Rows from block 6, named by matrix and row number. Rows with one number belong to one neuron. Each number is 500 + 25 x the weight over its row's rms, rounded and kept within 0 to 999. All counts start at 0. Numbers have three digits each. After the name is the row's rms in percent of the matrix's.
# gate: MLP gate (model.blocks.6.mlp.gate.weight, 256x128), inputs 0-63
# fc1: MLP up (model.blocks.6.mlp.fc1.weight, 256x128), inputs 0-63
# fc2: MLP down (model.blocks.6.mlp.fc2.weight, 128x256, transposed), outputs 0-63
gate.96 103:535507485537525524448509511559556543513514494562480479498541523529539523490482474520470518540515518523464533512451475484543528523474491489497518496494533527517490525487525521472512500474504489
gate.97 112:448528527598527488510516504495533527528509484474503534460495518494517520515505532519499541471463501475474488549496479489476507477472486486485502463481530504499507502517463514491480486557456471
gate.98 091:504498497493494496498482545516476515494441535546528444470522460509487476468503527505529519522495499530553551523517479504481499520507532459508513502476507504486478492488537520490502519471442512
gate.99 098:528446513503461513493448487510459502523502559496515495500508505494502535498495497478515472548490502461479508528465482491510508519520520492472485510552460491479496509523516521503542504503480496
gate.100 100:493548495485526496487506505507523502542498523500507483477474516527543485492543519510478488497500483518479493475504487531487491549449496533512498509481532486485504526555472468527520528473561506
gate.101 100:481500514486531524546519489488482522497511494517505518507500474504467458472512475490512511558530540511477516531525473482493530461470472520448504481518500562488504537524546490513467473536501543
gate.102 099:518497507516467485484536483519513542547479502495518521490489539497538500466490517482505568500551480520493538470552504529504481532494495481482517478488465486508495467528470523462482493531512503
gate.103 107:496465520468499492531513527516523497525501534533470492508490467494503568455519476522525509482476495483495517528559471522516461518473502473515455517546487474522505527550504504481526481489473545
gate.104 095:508498514498479469526508509481527516484502483532491483479477481504545531489502512460555488458487507467498550524481482556496464500494474484509536523506497460537552478490480554514488448515468495
gate.105 090:494469506479474477473518459506498510484501520471542505521499494549505477493482554531504483497511471516521511526466499501498505514527468534563497460543518530504528504499496483460466496531526476
gate.106 102:477496487500502484537511494504521465499536460487521494469518493505500470492497503534510493506483503490491512496513483459498478450509523512512516532518490574488539469498543520478476484482518512
gate.107 101:521502499507512486527486521496512480500496523518480541491524543508533519510465491506524479481543488431475506487451420510533473506501471473516486518518513487488502516495501461488518479447537518
gate.108 098:513476468479554490505465503523490510474479511541477488489524502533483482469526497520453515474498518481531587473503504475500514509471536498503504481479501522513499487480493489530556458516484490
gate.109 094:456485493505470478494534509505484478511509494546550496471495483489468498494501511502520465524555529483506518503512502519500465466484524539510444477520537494476512543507508493496492513481555479
gate.110 105:466499514496472510522468491545532480504470508506496523470520507528505519438503463474532483478497475481506534488497518487499488476494506516502489474514474465512552560515544502487491468456482511
gate.111 101:481499489504477476520484519508511474469500469507467502460479527496491553539527524566514495520487513464486525494524490460511498480483491503471457511497486514534529491515504451513498499491468515
gate.112 092:525496516486482495494505523479481476559528498529503456521507482468516469499522527481527495537508507460495543468475503498503472470493488483508550515555507477488506518538448512502518521519505502
gate.113 111:532503532550486520512490485473482500483538500529466489531471471474485509509535538500532488526498477494471515536481503472487499467506542543524516520528477485483477537456518519491500494513487505
gate.114 095:508480521500517484502515565538478513530502516406562484527499524489464505483483493507492486493521477464496526464506496444512472476514500518482467496525500516477501526477481541486517471540497470
gate.115 100:500509471517493487490513487481479499519558506506502516507517519482502521489489519498492560461511508464486518506484449508483471504468536574506466437473513493466502502506492478529536522486538501
gate.116 105:510485506506573468524455540487524500469506512507486476519515480479488505485533512520526531499471468478545480517501518481490471560522437526500495490529470510500520539514520478475495455499515466
gate.117 100:465451506467515508514469504493512469515460534524464485522490498491497488488536483514515482443463500513468510461484501493493489522490522487529476537477525476528506500527496439509521545503497527
gate.118 101:554493524533471489510517493495500527538479516514515558493517491479506494460471486519459548451510473452472522482550476539505506512434496520491475470481519536530485494511497543493475514504533506
gate.119 094:504522447453518496463500483508518528512481490502520483499506497526499537500476467528517484524486497540521524468521491465529544473486488483497526447536506484496494518493492483480485505554509517
gate.120 087:511523521542533540488501476475513484479533503501461531528496553519482477543492479495475473462480487516480493516518476518497511499518503508458537510489541556479469449523517461507473460496541520
gate.121 096:531528492468493550547487523471530523520510485513490511514488495502518512540467513500524490500488544473548534520511463507487497530483474501444460484473525480527470500490500464488482459505467530
gate.122 097:470494475529534477502486476525484584490496485552479513494466463495500503475467469504490482503549469515513530529500499496509535492474502523538528516492497517523501460507538476451531487495513513
gate.123 102:495492502521494505485494512506525539504478465506522523468495520530459482516499509505494518505464506497483543502442526536434525501502477516557493484510498497518533503510537497462484494508510545
gate.124 093:528541522486457492510487518472523529491499515552465476532521541545499502524510485496523524497496537513503529509546493487512499516524459487483568535442443509485475500477533517509507500512500448
gate.125 094:500468467488501474497496501500520501513569487486489466497528504502502486537501559513493546526540472538508498476497467484515486495521489504508540489520563477473448479526507534522485507455485506
gate.126 091:464498503480489480486507494491472506525462473484501509546501471518518494571439515513550466490471500519478469520468491524506502510496504481511518506514514545506495527488523467500507512544490504
fc1.96 091:500473529496489498476504543514473489510536509507518482490478469482526466477499525542532543553478493499492528488516484499472507460501480529540511477523510439463538486516520489490470479521469470
fc1.97 097:507511506473470472502518491478517507498454537485481497478517531462456483462487490498496490497486572503511484445524488508550487492509512501456523501517471481486486471456497525555482471512520498
fc1.98 100:494501534503502458485461454488504529480499502482507514531519455443524505521506500525486480488502510526525495506466496520472523469532465481541495501495523454490501506528503483490484497489474452
fc1.99 107:516523505507514511496537475532516525508466482543512509536469510509473494521472459490523485506499550527507490511516468573517489507523501547517532480479546525511460493512520458489501496490488486
fc1.100 101:513426502447550474478500543488550533495492481509496494440508517507507550502475500458490455552508475489473544477521486511518478508510493523496448482479540505474480491510511519504477497471509520
fc1.101 096:500509507544492437465493537478485473475510514560493539506514535470479509504495523482544512530456503444515526503528503519482495518516473524453522490488514505514521480521515509498477492489504438
fc1.102 088:473533519519451492494502467466487482456496507471481514505524487537511494444563488547523466479488489472456509506491482465522527485472506516453535509518534505520501489517496487471521502516541451
fc1.103 093:532483496481506469503500521493516535474467506511493497494541482489540476483498509436549517439506469516497493514518512541484503557538467507504514466498538485513456521492488451513517521541483531
fc1.104 099:501531512500535528501493525481503468485523499577565498477463486471469517516484479509491477503486511489451517457519521504525487502491464507460502499518482525496495529503501546513495490540505500
fc1.105 097:486482515475532471519503456489547492464522494481515512489506494522480528505503471525474521500539533562486499518488562510518487486488482453530525518475519496487503488524515482460460518524491514
fc1.106 099:480510471493507518564473543523510496532519483498488521486480512497483557527472519498501526512476508520520489481510540491520492505487512511557523446469470465517533507488475451472518501520497481
fc1.107 100:551497521435489481484485501481472534518472499536522498499531483485524503471516491519467511530491537506511518484525467547478543480490483538523481530543504502492501551503478504516553520506498526
fc1.108 108:494494505484519484473542488513519497495524509475483484525486501495525451512482499507458529522509502546495514467503521500446543484451518484449516504536470474490496497523502478455532487521504485
fc1.109 102:491476555519497512510508510522514475450510476508500491530496512453481462548491500503487523516534494521509540485526490471523553517451483569498472470498564509472465493510460483506497546516505516
fc1.110 093:482530483517479521492473500485480472506505471556515547489512533490502466458492503487493538509495505503448515511483514481519513510548541493474566480505475486470499522500491526496495510481505515
fc1.111 099:493506483474509542482485512505531531516485516537502469495539441484459508512485498473465435510517497472488495508476456481505510500507502499515496482514476503505468510501487470518441510500523519
fc1.112 097:483445529466533478506505481479481476527514440512519502498474533490494509512535517449540528472514451497503556521510498513518524495590474498529518493514494484530529511519497511535476523519521497
fc1.113 105:510512506541466487497521505527496550506509504491467486454507510519475472511497509520484448538471510515483478439507525430516528472467470477502490510488525494502474528493494501491443481485502492
fc1.114 100:524477533544500498510515486487522507483524483495476502533535526471531486487471502491507518495511472497482481466474509520495476455511543491509505473517506495523536518487544530453476487515522437
fc1.115 099:518533494470529527469525539467487480488508490488494496524504522524463530501481505503470530535472491471515501537508497505513456468502539501526553527473520475482519516475482489491489532480489514
fc1.116 100:518502479491501506464487514475543485545457503493482473494497522494516501487511482510529535476479513544499492474527509528498509559472484512524475546514467492534495498541470476487452497471517488
fc1.117 109:524530513432508514511464504525438534461536540478545468527506516465511457460495464519493492462515479497462491481512497488508517501501533503500507530485525527471466503455510538475490482532502541
fc1.118 106:523497475514511510543510495540508549461510509552534493511487520483533465507515514496482506505499492508504465510556489517482479440463482470500500494479466486511480526490490469497547525456535517
fc1.119 091:533520540460467488498469513473503510483510532464511494504509507511480497522502495469489523480486484441500498460486487518540527503519504508540462455465484526481495510476500454508514535466475509
fc1.120 106:533532487467475501473478498495472531525479485530463540529483462503507479545499468491533499503482486553527495494520495515510517476469477454521505492525522470478498522505528499464532491525489530
fc1.121 101:451491470519517529468460488515501485482518558527502486513495502518475530503517502464514505493473548482483475545516520480567506492492480473506509490506521500507509509536500488549497526449505487
fc1.122 103:476496470477514461544477488512483494503561500539506489486499491500516459523482465520449482464486529511539547508480496482488468528493515514472496501549453545531497493518510457476489525547481464
fc1.123 094:504494540506529519432567508502510501531516495487452538501466477488433486487510544510501499535465539497483478481522498461487513483511489520505500469521523474531481531475518519490483501458528491
fc1.124 110:485504513513508530527448480506495511528512509503509460487527471467421515496474496541483453495464467521434485530494481447489490509491481492527509484520508486496477476487528533537474477525471529
fc1.125 100:545477472495472509492541499535519513475521508529517525528498544491503470495509449480518510520485463522486505500514505532465432485530466491513518552509464534514512537510496518495517523511499496
fc1.126 097:462465463487507537456525513543481478525516503485501466537467501481484538547507504497460498513526475469534537500505520457490523556495519474498535527466516518527503484508514499500528470520500537
fc2.96 092:526506521478552491504472498491523468474512476466491433489521508472517447493498513500518514501469518510430484463490519461511519492487473532510477474517524480516489489531475499455523504494517500
fc2.97 105:477450525499523506489502540534547485489437500516511495512504482505526466509472484533527507512501497489529486518474498529545526524519471491492468483496521481443490523499488476511500538482505464
fc2.98 105:524522460521502502487461499497477476474495508492512487520502467482484486530466479494500529439457526534506508511477488482521494479491540486550441456459513495501446509539489518519510503529483516
fc2.99 111:514492528483499497495473511508497461520522531512520518442516525447516496488510465488515501523544448509516523530548465437474530513505503522536524549471513456448494460510517534455452555499477492
fc2.100 100:485492504511502502514479490449518455497498536492475510450488489485441535481453516551504477520491521508514498528446533505494535511466503492502461496505448466446494524495498496492575476476509484
fc2.101 095:536589504549496492496502501504526491506447525507515512511497523505471516505513470452499517492488462476488537500468452476470504487492536498496494515531482546531482522495479528486467446523509502
fc2.102 088:505502520514511493492500517495528521490527504508520510459513491510502470565498492500520538526529499485496520533469474519495521479500531498506434499496484512494542495499494527489529493514523483
fc2.103 108:482496483466533465513546523492526489491466467520478524545487502474459523536484475483500455458499453514523508470454525520508518474565483471493538480482506485477494494526536514490459529492501548
fc2.104 107:490510508487534497520548526520488500486498496493509519456483461502467490475492524484515523512463497536518487534482534542512490535495518474456462484476458539508476516493468527460542500522473476
fc2.105 088:528503497513470555529476497533479505493528508513488528509501477554494498523523481491515531468484519500496504474532518486452500471476510505492480503498489468515547556498452515470506449543488513
fc2.106 108:519520498478495476475486520485510502502490473478494462538516514507480475500511475487446512469501494477483521479582481500485487498534499510533514528491479519524505518538479485526510472480536505
fc2.107 097:512515552508483467491514498500520537535457552490483535494530519527483546496525489490547510486486499489513534502528481491473486508496533548505479519512496479535461496483497513488530511466452535
fc2.108 093:501515508528562437490478496495487442466442519482509481479467528456515487475496496486513495535501479537512491521524514479476461463515521492500523488499511542502493489494472505525482490538499536
fc2.109 092:493534486492463492529502520505464424516499531492423523514516486478513476506483471490527488533491514475485496524535524519510471482463519507499511502523498478480496468512490488482456518510476444
fc2.110 091:501493505517541452540498488514493472489468518474505496505466466477491522466516490513453513594483499507494507486484542521485480501478471496520522496497527455530509459478514529532510498490497475
fc2.111 095:510503547494498512488528478508498477481460501500490514508454483466501495450517491479528480555479454532491489464511447504532478482488495466534467480516477517477510494515521561479478488522462497
fc2.112 091:506481476514490549501504503531451509488505477505539511516495505473511473483477522514537501497519467499483510515514538493497498477500513471501506564502558481484477495457518525504480489498508448
fc2.113 120:538470488463531457485467517500513424506460498468523454472530541475508464506458492533523525482495572528525519475500519518479539479494531468467491516508501529497537476465478472469488537512516535
fc2.114 097:494548528518494512485503469512477491511497489486469532480514524495511521481517484494519503497520536520507541555511532511495479535529505530466509491488464491523493483470464450507464517491496498
fc2.115 096:500515484496515518465548568502478511495537515505488545462494510487499551464517489471426517520514480469500510512512486523510512489478555514490470457489496506491485451524494517481481552547519520
fc2.116 112:508456496457501513501488507506474470486474502505519521503465472506495538526487494515537490478482462517469542547504537526497509481504507531502488479523456509492485490484513505531482516485502493
fc2.117 101:498523527486514496528499510501490500529485496423515521477474490470520495473508509525488513485475470456494508476474570515531459476466514488496472509491497521547454487519540501485496555540489493
fc2.118 094:496520532491500523494477537484493522513507508451498507553441495534560434480490500485526519523509473488520509464493515504509485515514522492556540539438452484510497533480454469496498502496481525
fc2.119 093:483521514491513520513490471545480493533481530507503535506490491503481473490518481487487460508527523461498534515508495518454468484439563491498507508469489541528482430515482495519504514515453504
fc2.120 103:510489541511506526512505477529520464471554511453519507493519530478507472524521483536526518547495497471466464518503525517554496438491498479499489527469536472517499478485462522508516506494477491
fc2.121 087:475508508492459483499539496517518518525494475493489535494474502478490473478564476519476560482531508500475503537479525501489475535458525544508505535503536504504489512563501488482453500521520474
fc2.122 101:484517501491486506530513487454516444469560478499502481461457480569479524518472538557462498550513472493512483481503489555519490543490498519477540508535519510504497502524517512493504472515521470
fc2.123 095:505531435524506509505478495524459517538529524500460530464505509516498495474526492521465500555501528523550484492473531464540498545507455513477466479495484463506468499492517491505490519513505475
fc2.124 095:479481529471447476508436499466496495502513490472500556496531522479549466484470541499476496489508526499485484500518486512475511447532528506520439513460470530502508465481464507523481528513497509
fc2.125 092:495445491491455478502519501489510441467495548480522472527479504504521491525525522526554504531502514483477479479512493485510529499493459470585530520507527500526541454542494508509489492496529494
fc2.126 099:446541488529492515494492528488455526516509519505473529447504509530518525502545570497523467491523526483522507462516504502498503490525519517510482547494488543482491490511494468493480487502498490